A small CTC image transcriber, trained from scratch.
Model: arch vgg, widths [80, 160, 320].
Training: adamw at rate 0.0022, 20200 steps, batches of 128.
Rows from block 8 of a small CTC image transcriber, named by matrix and row number. Each number is 50 + 12 x the weight over its row's rms, rounded and kept within 0 to 99. All counts start at 0.
After each channel's rows are labels from the 100 images, of 14976, where the channel reaches its highest value: "top examples" is what is common among them; "colour at peak" is the nearest of a few named colours to the mean colour under the peak. Only what is clearly more common there than usual is listed. The data: short English words printed on busy colour backdrops.
# conv: 3x3 conv (model.blocks.8.conv.weight, 160x160x3x3, each kernel summed), inputs 120-159

conv.49:63 59 45 50 59 50 54 39 52 48 43 43 66 59 74 72 67 49 53 45 66 33 62 60 50 64 83 46 41 50 30 29 54 55 61 50 59 72 30 39
top examples: the letter o; the letter g; the letter d; word: soap
colour at peak: grey

conv.139:58 33 55 37 47 36 55 25 31 46 51 40 54 70 41 22 36 57 45 13 28 29 76 61 29 65 44 46 53 44 42 44 62 55 54 54 35 35 42 41
top examples: the letter a; the letter e; the letter s
colour at peak: grey

conv.151:44 43 40 48 52 38 46 41 45 62 13 43 61 34 63 65 18 41 25 38 55 60 58 60 41 60 54 47 46 32 34 44 60 45 46 54 57 57 44 49
top examples: the letter s; the letter p; word: soap
colour at peak: grey

conv.83:73 73 57 57 58 43 48 26 49 56 29 57 65 73 50 43 57 70 33 43 52 55 71 50 45 62 62 34 50 51 39 49 62 45 52 41 47 67 34 49
top examples: the letter s; the letter a; the letter p; word: soap
colour at peak: grey

conv.130:65 59 38 31 68 43 56 44 41 24 50 46 53 47 60 44 55 72 46 50 42 42 66 43 41 23 29 47 48 39 25 10 44 40 32 46 27 58 37 34
top examples: the letter y; word: city
colour at peak: grey

conv.146:37 45 16 31 33 36 50 54 35 39 51 42 51 47 36 57 56 50 50 58 46 33 23 51 57 35 15 51 44 57 49 30 72 50 62 48 30 49 48 54
top examples: the letter s; the letter u; the letter b; word: bus
colour at peak: grey

conv.30:43 47 58 53 35 48 66 49 54 56 43 44 48 63 40 25 47 52 48 12 56 77 40 57 46 54 69 55 66 74 73 73 48 36 67 65 58 58 65 69
top examples: the letter u; the letter h; the letter s; the letter m
colour at peak: grey

conv.147:50 53 36 35 39 51 37 54 49 36 39 54 25 24 23 45 40 39 37 53 58 52 46 32 79 34 45 55 60 59 49 49 48 38 52 57 25 64 47 64
top examples: the letter o; the letter u
colour at peak: grey

conv.138:56 63 43 50 49 43 58 39 46 27 52 34 59 46 81 40 62 56 45 53 49 49 52 46 56 35 41 50 63 38 30 28 36 40 31 40 26 44 51 51
top examples: the letter y
colour at peak: grey

conv.96:63 70 48 59 60 42 58 21 51 60 47 46 59 80 55 38 54 42 38 32 21 28 58 63 43 56 46 33 48 46 20 39 48 54 32 54 53 71 43 35
top examples: the letter o; the letter p; the letter s; the letter t
colour at peak: grey

conv.26:53 55 57 58 30 44 57 51 59 68 51 51 56 67 44 31 52 52 43 32 32 61 30 77 22 48 41 57 51 60 55 55 40 37 69 62 55 54 67 75
top examples: the letter l; the letter a; the letter p; word: plan
colour at peak: grey

conv.119:39 43 61 48 25 51 61 34 37 57 38 30 55 41 25 38 59 44 39 39 34 54 49 43 43 56 58 36 54 50 53 57 42 40 51 28 71 53 44 57
top examples: the letter u; the letter q; the letter d; word: queen
colour at peak: grey

conv.20:39 60 39 49 25 39 56 51 50 24 51 43 56 46 72 28 56 36 56 41 59 75 51 48 58 47 51 47 57 28 22 38 51 45 28 22 26 35 54 41
top examples: the letter y; the letter b; the letter d; word: day
colour at peak: grey

conv.29:51 62 51 48 46 45 42 37 38 44 52 57 32 43 54 31 56 65 49 45 62 56 65 40 58 54 63 12 47 48 64 63 53 27 59 24 66 28 43 48
top examples: the letter o; the letter u; the letter s; the letter h
colour at peak: grey

conv.102:47 52 46 43 53 48 40 44 45 12 59 39 55 54 66 26 59 37 57 45 49 40 52 38 33 35 35 57 51 37 43 38 45 52 37 49 45 44 47 21
top examples: the letter s; the letter o; the letter h; the letter p
colour at peak: grey

conv.140:42 53 56 61 39 40 41 51 52 19 54 32 43 41 49 40 60 33 51 58 36 65 45 20 73 54 58 53 64 33 47 35 43 34 34 26 39 42 52 48
top examples: the letter y; the letter b; the letter d
colour at peak: grey